{"arch": "dit", "model": "class-conditioned image flow-matching model", "dataset": "rendered made-up planets", "train_examples": 97500, "image_size": 48, "horizontal_flip": true, "conditioning": "class", "objective": "flow_matching", "cond_dim": 256, "targets": ["phase"], "num_classes": 4, "cond_dropout": 0.1, "logit_normal_time": false, "norm": "layernorm", "activation": "gelu_tanh", "mlp_ratio": 6, "head_dim": 64, "fused_qkv": true, "qk_norm": false, "inner_norm": false, "patch_size": [6, 6], "layers": 12, "width": 128, "positions": "learned", "optimizer": "normuon", "muon_scale": "spectral", "lr": 0.035, "momentum": 0.9, "nesterov": false, "orthogonalizer": "newton_schulz_5", "adamw_lr_other_params": 0.0012, "grad_clip": 1.0, "steps": 24600, "batch_size": 128, "epochs": 32.3, "lr_schedule": "cosine", "final_lr_fraction": 0.01, "warmup_steps": 730, "weight_decay": 0.008, "adamw_weight_decay_other_params": 0.05}
Rows from block 5 of a small class-conditioned image flow-matching model, named by matrix and row number. Rows with one number belong to one neuron. Each number is 128 + 32 x the weight over its row's rms, rounded and kept within 0 to 255. All counts start at 0. Numbers have three digits each.
After each neuron's rows are labels from the 100 images, of 14976 (inputs lightly noised), where the neuron reaches its highest value: "strongest on" is what is common among them; "peak on" is the class under the peak. Only what is clearly more common there than usual is listed. The data: rendered made-up planets.
# fc1: MLP up (model.blocks.5.mlp.fc1.weight, 768x128), inputs 0-127
# fc2: MLP down (model.blocks.5.mlp.fc2.weight, 128x768, transposed), outputs 0-127

fc1.189:129102117104112070113047098138143126074136102110148078184116110120147100126096255102178147089137148087179145118161135108153127064124102143126168135129126126090116103115096113135084119108133148118051142162122153111125052131123145044123142110134127086154142137143132164122138134119082100134113047126133100109092099105101093175112131136160181109111108091135126145128127111140100181142082
fc2.189:108123129115139159137095110099126140027098128130133197104152000151045167143112146175114110170124158151203149133104128142120127173122144140168134131127160141131135096114102125132120125130132136088241137126098133133119157149116129138123139114128150095126145100142128232126141145141167146137143193122145147133117123101129134134110128129108122108125127133124145091142127139127135123107089
strongest on: crescent; cratered rock
peak on: planet

fc1.57:099178149146144139174113099084151127146177103149127126102170144105086154114158081154066152098132131092107090123101184125071118141139108075141121166134129135121110074114144129080159118179125104122075093066121106102009169087107120105068134099113111062164124118116134153173164123084098151096104114129128106121093137085077093141145116167124086130095100126115126097151229100134103159112108
fc2.57:185185082153104069137123078146130141083116104073147135104171072140084111182156109156145153128135137124117119174109150116126126096146109139110113108111211148083112109085107136146066146174173123103098129131075139131175184116097139138082137123028149148157163126147148092155175138158084191074115153117126099104088169113124138147103120101119131160142141102086136167163205177150136155162156
strongest on: glowing rim; rings; desert world
peak on: planet

fc1.299:181202174166133133182114090111142179106128132153127075151137106139154173150168082140111110085101139137104059101090207112133126126166110103166106109121164111146111072158125146087223121108136115108083080127113130109062155123103137167088113119148124087131117136147112081138172151113110174096103115115080112111112119094102069106134116107108047137090088159138113073120138134119107176201125
fc2.299:163135071103125087132150146187127142087110147119144133097124059152133130191126152124137116168036165124123087140099155171124155096171078138135091137123162130075153206112163132139057130108122154136172096093132150097159089129099104142095188133099129075110083161162097135122147113137113168169151167122082124092082129105134187102099113143177063148089106177180090187121131123118106158108141
strongest on: glowing rim; ocean world
peak on: planet

fc1.191:132086159134175115109089088129106092130146107157110121118178125125115160143136137122120011156073169090115144076110083227134140130075123125136132111108173133122124168134192150117125189106131063111127121085108116119127107149184116121104114183104067164107101076106103129114152138091162094136107130166101094124090095133151127099100140111135150115134068099141112149159186120173150186206114
fc2.191:117110110113065135155071172123133098127105127077135109132168112130122121133131123128123226105091169102138146182131084042108150134082125126166141130122203134130114100101052127133117200131153199117122124092158113131134138134171131142105143185183053148115102156106121113149158107124153116114105131083103113130085105142164137089140149168126150104125086102138116089153185120178108202050111
strongest on: ocean world
peak on: planet

fc1.756:092084129136157123201141156152107125146160111147079170158114153107129149156140153207126121167110124142160103106133138091026105142132113141084107112117145149057190148101149109126242124106141126094108124141172093102092109134094116080099096090123169141136114171120102125121091106148122120129095125086095161132141134076079125089149109137104057145157129120178118119131040076151094154166144
fc2.756:168143155098127090123098119099105140128124089156133175121140102060114056146150140079112115166118163121200080149131132135160079171111118131143153136087108138203132145137155106148144154120164148135131123114181098099055183099132156073136163079149109092144120079096075150122117143162118145148148212144130167217117150083110108160179139126058103109103127094065128158141105126091157139123089
strongest on: lava world
peak on: planet

fc1.552:098106115098107118112160116109150076129131096127144115185073136116131088124119114140107154126137081147125157117130145099137073107043143096136128058093104114162114102212110108120206208053161096131110067129159073166127104069150083092135151154154174142119167091160143137148124132153127155171143098168140119102079131139203105113132148099117124139119096163127106144140086145179059141171140
fc2.552:122097115154129123129176137142176070126098100119125122179092130127141140128130127127172075117157097156132177119114149143106078129039154148152143201115104108089111147054141112127062214090153177129121086118114080178122138065171104115150109155095185145131198164169144136095134122159123160085113157093153135131076143144181146107119144164122136148140099165130108105146095155182177160088173
strongest on: ocean world
peak on: planet

fc1.41:155156134152141182134082095109089126092119102118129039084137150140155067163134089141069122084088131122165101145153126088123143112172134120158210134176126152133077135160083106085179104137117135172083147120087131142181159120181193174127122138109122071155135115120159171085077081116122133098142146093129132084157109130155086101095119132120113153198121156110121187150127164129187093182116
fc2.41:175108165143156107170096167152147103113133097099141127119128099130058088134122124181089160155090110073217121167093139115084082170131126122111160179132082106103110171163153107137151133144133162135100110140054129117124145099115129107098151168116129091142119125116116086114088086116163146162130125134095139157106100127127140178137148112000099137118144091089113132140136115130067092111097
strongest on: cloud-covered world; cracked ice world
peak on: planet

fc1.32:062178084138074122156130110159148130128077116131134119031124133166139113128111130143135133142135139105128137120102119087115107111133054158127155098132107108129078176099156128123234100124158109138116092190177152099134112128157110095117140102115182157097189132166118127121078202126128134118121143145071096102124047136162156110113083163127188077070104091125139143074148086148167156127119
fc2.32:156184175129175132096115138093149119114141109126108122044096116172131105123133117128125113121169150108137140119156108172122122155172036132145171187155109097123077069155089135131048109133168162131120094203113168111133114119165130147123131085142187153119164147153125148112078055111119108139139121126073105126127037132160099104142066091128159067080095101118140126078150107150090166114130
strongest on: ocean world
peak on: planet

fc1.214:119097144123111123161145129115119166238146121118128184150056118169187131147138253071089126116069118112127101114130154133153144168120117094068108126107163132135137154133134105140104133102079112096131100108143131142240117155139091135139090129141154176078113125113087088135078147146183138117113141135129111046149118127129102095145099106116132130129164104101117126113118167145178117115192
fc2.214:100107111136113123072139089099128113190126188109119101148138105149161111123142127135111092098124154171026141079110102122120141098099125111134095090095183151125151144178105171091102194136148075119185150149157148120214128153134149158138100121134136186145134128148152255127146130106145108103128159098111172038107115089107099112140131149144121088116085140149126120143142078121166124127171
strongest on: glowing rim; lava world
peak on: planet

fc1.190:133138154122118071137159097166190141078093136102183150176131151144186108051112233160120103138074074119081096091146100123130109099153145144104103111142138146129113116195104080126130130173147124123076114144135106136213113146134088116157111127122140117101140104161137117100149087113126149144120195114121127105104099190121105088112178073202119152141167098152103123158084119075103162113090
fc2.190:107164100129167116092199114090150112156100094133160080144109107079103113197148076035148145144081070116201112174221127132122107131160154124123086132141137143112121120102133148109146127145137103126169117082148090109086111125120078161152163108109153153122123155111065176133127126107149152098126029143114128166108172180133145073169158127202124158157144152129108117169116133101157120143142
strongest on: glowing rim; lava world
peak on: planet

fc1.133:188130108137108128155138094103147171247201183140117079164131091104156119064113103121073125133090102106099111176059142066230147159139115117160129099147087144154070120120126134110148085067104115129151164115095131109099149101136129191146109146090135107127129101115129177135090110104119138105103162123134120098144135157153102078136102095113097168134118145066120093097143168165150117105139
fc2.133:073167143124168152134101131130114088193175095161121148088098073151169101142220052067095151122063095092086113090141081145134143154142138146110150109115107114120060116155200138147119113132151088130050131146155142144074173143102152100128108126123112098112101124152120076162141154154079090135137115105074133098135122161118190103154119161085127103152152110189159090104116149101124137107081
strongest on: crescent; glowing rim; cracked ice world
peak on: planet

fc1.672:145150158071142149153139114142134104132120161126109122091068111113121119186123139139113102156117113120095127075103121087070066101139102138122133113117104135112128171164144127141063170161077101125122094129157113130131149153084157050093082145190176161140098184071098132122104183123190177158112165096120154122074114134071112084175099179092101109146155110160141135220096077146170140160138
fc2.672:111168104173128138104148144075110110110108153144155095073083102126117133138146150122116139144152128129120145187157125173092078169138119131168140106103122117157082078117096147092183205139119127140131106118109129143131102172078140136113150172058153140156076053081109130135089109156174175098153131159130161132081143136061147109093108072101062060143144104117160105211100067156124095083127
strongest on: ocean world
peak on: planet

fc1.755:083084187141161136095108160171125151122160134089148096128069158133156155138155066130155137105105190156150116144123107099148137120071076106163140124126145120118164111114144105134034067069082126157048105118088205154115087170112128124106128124131157115094163109126106112162159145133170155073093071123124131170087089101126148164119143124144139137084095149135125124059037102160154120132125
fc2.755:112132090129159088124162112143141141086124157112175178112166000081177122190121092141089118116126139112156192113190101091136163108118101130127136109155125148062092151128133156145095131122127164087063107122134141138177210178108103148102051124110150157117159145139131133119108182143100141151177123112154067075139141144118117131110160098167122171112091182090150111100105157127110107130167
strongest on: cloud-covered world; full
peak on: planet; ring

fc1.410:138125122079113126143120058127095101138083117076133114179058140118136140141130123121101108146108185130125144126137133166146197128139074150145131134074087137139121113147081080123183190111091139133125006089135254099125115072112126112104148122122127185135132144149165132119140104149140173109161138101095081127140187144153109126140177125137112107088110113135160112167151144106180149136183
fc2.410:126121143187132100133105176166105090130173106186144140162081119113123122111122131118151159130085179129144125132133144111125185175121085104157125116050100120124128137117175065114104170124093107144121012082120239091131142086096128087100105099128124171146113102144162138137140165155130161156077127169090072135117167150153181152126160148148124112093099106128156164168143138099065154123174
strongest on: full; ocean world; banded gas giant
peak on: planet

fc1.168:209187147179061105142127128180130080125067135117164170085112133077088158120124112151144126159156111125134148152083136150081104095152086156194104115105098154102062090151067086130119132122069105096173087081067150126175150104157157057174130133114172088094116150136124110166127149118123174142156137101180148108120151140170133124139142083090108117138122173140146133059090142137156110138145
fc2.168:126092170172050146117150099134098130141121112132127116190153138190115121119124121130170162164113148107136088067156085184098154116090164141186158113146140129153155090135103200087097114108207072131117155211132119105128102153120165155060184113141102129173127139126111139177152173144123080139198114108130090120132116162081149153170090153127119127171106106125117146178143066079157137106104
strongest on: banded gas giant; full; cracked ice world
peak on: planet

fc1.95:140106121034141136084119073122131059131146080183135137052177141180150153141140125114117076148098101148127173119135151092043118103106089203108093146158102157061113130135146136084161074121125174128120076151099218145115126098161079131105118140132147134138130118047132119116166148157088148123096113099188126153174112123149114139089129167096135143114108129111129093123090136173117103102117
fc2.95:137138125066154154090129086123132187141179162187125118183090098066155118099138125134121090158148159088147053133119075112114124098133165185131168185086141099064120142129155106083144156105112190120106196096121075083134146160073188112139125108121096115089097127195145101134088155084146092123110134121051102155063101109122125124083125165128091113132155128142123114134156098095143155106152
strongest on: full; cloud-covered world
peak on: planet

fc1.603:101130116101134164091086100089179127136102137105176147146084125098205122034129130181148123057157142133232118161095106119102130121094134099148188136157108093109108115124117102122085116136101101153119102123025121123122120109112136064108122103094073109114119102123107100129072085132108103107133067126115117136111103088091103155061120129193129133113099079065109121115103119107158114157118
fc2.603:150157147140155021132107148143084108156150102139210100117112165120177136223170094053136148149117127116245107133120120143163116155130110156163141108093119095137094152145180121127128129122138124089078111143216120109128179130115149113125128118129119107112110121115108170155120145105105125142131156139103134207111130123113157166144096153177114104126099119248133133127119112112138115143121
strongest on: cloud-covered world
peak on: planet

fc1.172:169106169181024130166160086135127174126166085168092133198129114109126157155137147106078169136124141144100157129147162203103123133126148123129108111089106099123128132104147159122085189001143166119151131160121142169111151090206180130128148103136165112158092126146148111155140109125147111088097146122109144112082135139148128099072119136122111133176099100169187173116120109112103177136167
fc2.172:115118181145013122102081104097108081136157143174107138092165117136134142140173121149146201130150147147118127135130145166108126078129068155120156097115158176134153152128170110116097059252123171119128132070142115094145126168125118142167155146112107151077172131129122154154174085172067130095085115110145102142186119137124112129056131115125131149134179146124093145156149129086113099151116
strongest on: polar caps; full; lava world; kind: ocean world
peak on: planet

fc1.260:045195120142071186129129085121172122124113169115158049160106138145082151158145128127157167109096163130129129073137160083169134154121122087118118105162128113173146077179135105091145138068079066024104114125137088126134077095153057182132167185127108135124131079124092113128071145085144180117125129130102137154139106108133133128144142131119115154082128141102137124110157157162125096143173
fc2.260:083166136099162182123120183155139105131136122147102068146096119150163115138139092106129136159097158079136125138103144209125114129101115158102137106173110083125138218103143105153106163122054160171105095155158096105103053080163119135101089184111118101144078165113055182098085108057123146132137132151116139131141100115114159100128138118119054179065127161115118142117167148149133110115191
strongest on: cracked ice world
peak on: ring

fc1.504:108137134115159132140135163178096177097141106166153147188103142147120138229178075157113107114135153169181124110176096108145150117094113100166128105096116140112142092081142125102090117075159107128141109121094122099160121145130124164150120087102142098090141069145138174192084071105155158105119115123141056065136127149139114116188163121188068156109146159145140101115153113055109095049101
fc2.504:119141102134173161134179139124126179105108205140190090080145082148219091002129135113089112131134114120156128135184115170115141103152112116104121177160104173073099162121094167151108116172161091105135158099122124126147162120157134121113142209111138159114115119116113145133121088154118142132235131096119140072107091136116102124139169113140149110113109139129156094136145192170127118103154
strongest on: cracked ice world; full
peak on: planet

fc1.335:135146103068075192131119121144119051251090127105126081135205100137128120132125140210095141143105101124119137131122108121083105121147146157177150074101120150124132130083119091103133156086076115151143133102037133129097116160125170112131139125114107104079105115106073088135067091126175158084110115107128125160079145140117098114127125121173065151142101120168110144093089095092117120150150
fc2.335:101162149100129164066165120059146150146103154070123113116146113187118132089114113100075114068122118114084146142061125118079124090159118134110104165112080241111116129111119166185095147147187095147097163132091114132114121144141147158135103181109167152135161131168174107104143111147139161130169120121105091136152151154144114117096214076127124156112185160156165066124165093122165167096145
strongest on: cracked ice world
peak on: planet

fc1.297:096114117112098171129112113086135107202122143107124115133153144114122052157049160115132165046139187124107125162149123094148175160063165136107183169141161091108100157108173152096051111153099124108091102093127119131061069160087151133144184124131131112113119108125076127107103132096088136143114036163101143093109100075147108118099103156130126099089100130128137134131121141065151087166135
fc2.297:081081125142132165167126143107148090111126108119068136108190132093060129209122135136141163100203141136008080129167102145151212141136176129158107142128122137109141135117097166148099104094161156157135140148108133170120104137121148125088141154085119123090127100125173168143139161131117124115193108100158101240104121122146137110107128165197104107132113153087156091135131149096138096133139
strongest on: rings; cracked ice world
peak on: ring

fc1.373:107102118080119090094108140131128122050112134126119153112170109093085114128145151148116161103125146121217156120107098129008117079124114147150147095167107114137159083113151094134132116109139089121080137157168145067095114048127099103154064097104103059128107101084126193133137072134112092129131109098151107126085183101131148154118156118121161117091100117091089086139096182143138137058127
fc2.373:066134087113092058114146089107147168060117140102109115178129077114160139143130144000137109105169145160018138111193160130123156085157155130142158117159131133155158128108108158091115161136162105094140156133169167134077144125144159134144173128126128127147108125143163225084154112127133118116111092104135099148131153142133117111129160127179138123152141127145164126167143184132116145100136
strongest on: crescent; cracked ice world
peak on: planet

fc1.145:134122150165126123140116092113112125255155148132083171093150121100162144170149154126110139174087123092177149212080146133140107202132103095098158136173121120101126142123134115115090115121135117080084166108169156121071096105160164126120115104109122149144149110098116195147133139122179136123116150125141150072124139119124168084073107145100137161175128103058177110143134131162195113098177
fc2.145:105193124127137154053147108112131148205132164101215065143129059146244110136142086089063116131097083122197133157133121107117140159164127122083066130098133131091056130144142158122113124138151100095184125123130132124012152138122105138132084115132126154114140126143129135110136123162121120109142098105096134091129146158125131094119146114084147101113119147117128136126111103128185150109070
strongest on: crescent; glowing rim
peak on: planet

fc1.455:152165123155112133141143149155082092111074110110187163084111138138170220110114140099129134133130147150136150159101145121104130157114104094175079078091108130109098122077101158091110125048165141073166138072061133100127083134106156092122112138109104131078115097160127103113123101101050095121109074102117094103114108098133104157074167088167137125116151116124104089077052108145060140073116
fc2.455:076121091129091146139092122156139217117126129056125099192163079185138186130087129136167120118142162144137061080139169167120133084144125108135179126146150176143101135135120121150098172228113106122081100134106137107156098169135187114127142087131166106131103107082149106099199104153141165145159153106157108066117167135175158137084102104160163126126079123148151155137168129150080160114140
strongest on: full; cracked ice world
peak on: planet

fc1.296:169119171122164139115116132087134144088099138116182191138127127154166174185148148125126105062149111118155081176069176133088123120115129157135143161168123112124068106143119134114162106147124128104153102111051105102122170099211196126073114107057117105131135107126132079157148128116082098072136140135114159098109090104103093173131115137219124151113107153213109127167125162088170144146126
fc2.296:111201181153144090125119120105107123105131112178197048093108122108171079093183179156179121108105113153077125130160094133114099113153127148196136111102123106124053136114141145138105127120135142194115130130162160177138088159094122148155116152058126100142130121096093142196113100109147160117084117110121159094110175148143111118176039163141134125190155138208151133107137133127126087089139
strongest on: cratered rock
peak on: planet

fc1.696:121149078103078080085109134126092089105106101117141187083096140126121080173063089114149150107144111141099135107134118092192115121131120104121093150092157104112057145129122146160087116101164132191105164118166152094103152142094087158168147117160088117132120093097133133067073093134057095143185127110119166056160100129126131143074070098086066122147138095186132133099108116121074123088091
fc2.696:212082113152102138161127169176203151182150136107133178129105133134116145187053145051106130147167122116164107128099127136123156149095126155080125158176141123090161198138124069124130129143087158105180121129068128154136183075155091115079110146171121151126112158152166072096119132102137121132120124142139118113127111123122172163093162104130104142087111130254117153132155146151107140120116
strongest on: lava world
peak on: planet

fc1.764:183125098125147085130145096099074125127069074114207207069154106138169120048102138099091093111146112108181096165109120087119104087111112096166149126115117108097043151129093109130138097137175178107151130117089102096131130148131164083079137110118127069115077122165139160087144072101089081115119125127099097091154074137109066139096138119106097121128089132104156110141108144105128152073102
fc2.764:059169152116112168088123101138087118097150074136199038109103066120190159182167132113139145101130103112166122095169117169118101172139129081168115165127108129167104108102163123103113141139169070105067104149189114083148131186113208124119132149123173068146101106149173141139112140130124148109153115132088075165130120198122185117147157133096120134149165124173152120142120124126164130168107
strongest on: banded gas giant
peak on: planet

fc1.598:180128125129167123126114136127115111115050053120151155158134120124149134116104127132144116151086130098121101148109121131049140129096078075132127162068080121142115092111133146113082130165130183114139047128111147121125104113112161086155137142118167119116114116157097121125171125102110146118124133063110091124128220143141047120112163137126007140119132113147149163120075109064157181195159
fc2.598:111097123133065138092139113155097109118158058138128132162125137113142098113131133114099147121068136100116117130147116135146155136091103153130100093063120111094170141164095148120164138139112061140140107099123141164145133090107136117149055146121178166132078125170092083127161134123125142120098130190148083126130255106125212145114199104127030132115118110123154144125098145103093174064171
strongest on: banded gas giant; lava world
peak on: planet

fc1.761:067148161118117140127121092132162147044110130118125091153086144093197130170195122163107127146077122134118119071171101158155156132092116088097177130105093110137179139156158069111055129062092095151072164105131172166133115123158088191152147154102116156099156086121145168159138151074152183135114154170099130099124108139123159141147155141191098158127202100082149096107115151128114124150121
fc2.761:086139123094077154131150147170119154093140047169133051160158064138228171159100070123131156088121093098191094174122132105092153137154117116108132103097110121127150126179134143099153099168164087117118095153135170172147119156115154112126136124137172139169123085150114146073156135116176157122121102129095119078121142154153218138083130112153024146147114127164123127138138139135122176147138
strongest on: cloud-covered world
peak on: planet

fc1.474:091084110120099143120108110078124158184072125093138086109135121109204128094054129088131128068120174114140163162052136147092112134104122120120186166122088088089131118144134108126158115110127076113092137098058101123087067111101123148124107097101103122143114131115052178130097123142138087129134060089116162085116119053089152122104117163204113138098121101085133107136049129105144120135147
fc2.474:170116169145125098117098156117135128137131128099150169137126126158189110047121209111114114157156186134093128123000090141133130105135117125143167161124113177146132147147125132199117145135149118187161129147179118137151151132122171129123083162111110133162121173107167122156121116098109135132173225129091091104143117057123104165107171085175128113086124149092131121134162101120151112128099
strongest on: cloud-covered world
peak on: planet

fc1.181:111110153129128157153129096118120148122063145116175112148085155132102137105139137109133158114167143109147065170107118156225125157156168077149136111111134130161124078130128144131065166117124121039162143099114104173149078124130163101100100093155061104105071134162145119156114105134137069104147123138062118123055069132101076131147145104158073116118129126135186167127139110049112160200112
fc2.181:102122085149204136115104177184069139130147128112089123176121193110141104150184133120146120097152140118138141156156088141121058101128141132084133144107171116138143179150119088147100123136113181132145214105143180154097146086111122112107133085123129192121144147169056120189056149145199146125166117164081106159110147120150137120188118180121136105106123136097139070077128120065147136132087
strongest on: rings; cracked ice world
peak on: ring

fc1.574:072138149111151183125126128080154140230162152097203113133121149127162097141200116103110106072125103121085134142115141126070129080141143125156157110177129116158097093079121106161153126114065111214134106140056119134127208126142087140106125152103139130127122105155119194158124146111145123143148166150153130080106125147132119157102103110207121160146055159140097090125140163135197118130115
fc2.574:141165165144167099122119156115074095255124097182170172116131124104226123101173178103140147128085077099141099154147106146162108136136102148133105114072103135156073123156171106130133081099144139233159122095198094134090128145101128123138128137129114110096126134108106043159117146126110150137138099141107141087129133161111097129161088163182127119152115122118119152103117109090161125142128
strongest on: rings; desert world; lava world
peak on: ring

fc1.426:169165160170126194134099133126084154100109112105138141178153134126134166224093169181099157156111107150152130129107192123171125171129170155139155172107149061140102172148131131159139134120158098075158154132120172141128100135129152110171116125124137142142121108151100109121137147143227108142184175148125185052159110133109148132114102111166169157161203127210164116124130125175159099132159
fc2.426:073188127096129081102109100126124152136124136127149105157147201141045134128193126100129128103107117158119125088155174101132165099161157108148097069096165108096060096117144166095105160143165105085141144162074150138119134167141098140174074144108143151132141116147121154141155116157129128119079093110120189000143150178161134124140108152134138126155142145028125100144145166150135140128136
strongest on: ocean world
peak on: planet

fc1.399:155102144128095179168148086124113122203107111088066077136089130067137184080159178076072154178110147103176128126102120123106133153114125119129130085132099168091191102148130131084166084111083099111126089093085118130103084116094138117127143097115114129111143086088124116151102149083133135133080132097124067224113138120124155118142143139129156144145127081054151076088103113136116121194183
fc2.399:120136103098105172095172126089200167116086188093096151173146077165116094147091122089069100119159153170142187118093139093111166105146154107103134135155126184089161125114075165127088158160155096122110167165084153150110127159164118156117073183138132152160169116176152137077156092147145160106171134076150152118156137132141084117089196079083155163096159178104152135169171111147141159107140
strongest on: full; polar caps; cracked ice world
peak on: planet

fc1.561:155147135129162128123115158122115122159226134135125132117058173125135133125107128073107119138113121122108117162106144113197135148133137097144137139139126108119097147102108138131000046143127138124117030134122127135124141087152141128124119106132153121134148126123128152123197198110095135133149143161134152107121129145111123121128114109145251144162158139121148120112218147119149128221139
fc2.561:085183115137129083092123114096123140036136127145177094129111070137168121213112168255124143141135094150053125138166113134109134167160134134182128145132137135095097125142141147128133128138133100111090123122189131129116067143136150141104119137148140130130127133129138204137128119117124128121131099122113148153134128164123144148153164141131119127147130127239136129139138094121165122129099
strongest on: glowing rim; crescent; lava world
peak on: planet

fc1.264:110119119160126108124116138133121093156138112107088105023135139100124100130121104138107143113107117093120187155137060105247095119117095140144178147134115126069139133090134082124123093116108124147133129126116176076162118115106151150124117101132113105142117109124119172144111098112194113115092098087167122070121152104116155120120136116000079131165157092089146133085066123153173107114118
fc2.264:122189155140127147223047143185127123146146147070116123130107144179123122134141178106062173084110100099126116053035193140137096075156107140122096189113143090078056136148185138120142134086166136136135118105100121112109104104124159072103127154092082126150125151115146089177125116112113101154062147144082159111118123151121152141146078158118108149150126097156121100126112141139091113149117
strongest on: lava world
peak on: planet

fc1.341:163132115102158125126158116125124166141114090164172175165136138135125145123105146148137114118112062111128104142098148129028139132119137116172101118075118143113056188102158143121119047194183147108158127085110144106119104179081165165152111089065138078072163143195128132140158109101159141114157102162116081097129156168117056134129116120123137088169112115157147120127095087051125127060125
fc2.341:131042114135061109173174169138122108135121082109114134107094137128145138119108120115155168169149061112124081139140098101175143138135123084129110141070162152141122098146096168102209098210171104135160129104114133072124151169067146116130165097155073113104098146142120111108109165129129148139087145089101167145120155126090145144156140074130134086159051116117089105139063085078127172180083
strongest on: banded gas giant
peak on: planet

fc1.559:136110136078150154157180119157128111096178116121115138137164156098149142184123174029126170140116144119119113102112148089120111134138116179080081099083146154128158125153133149154253090107197166101100153090149118096136099108131129099089119137116140172153145102164163066136150095107118149141080128132115038073084084109104148067122140126114179134109143090172131121137154100108114172123142
fc2.559:062146140035103165070131161099139171131138155128054192143138044094093057152131118115129127120049115181091136156106165126149089114157146159114115138104181106116135077127098160118147148154140112100085167116100175127137119132162126144135092117111124178152116110094064164116115109152136126127061097168093146101167161127150127106129130117053123130158139133059141127140144193173119132119148
strongest on: polar caps; lava world; full
peak on: planet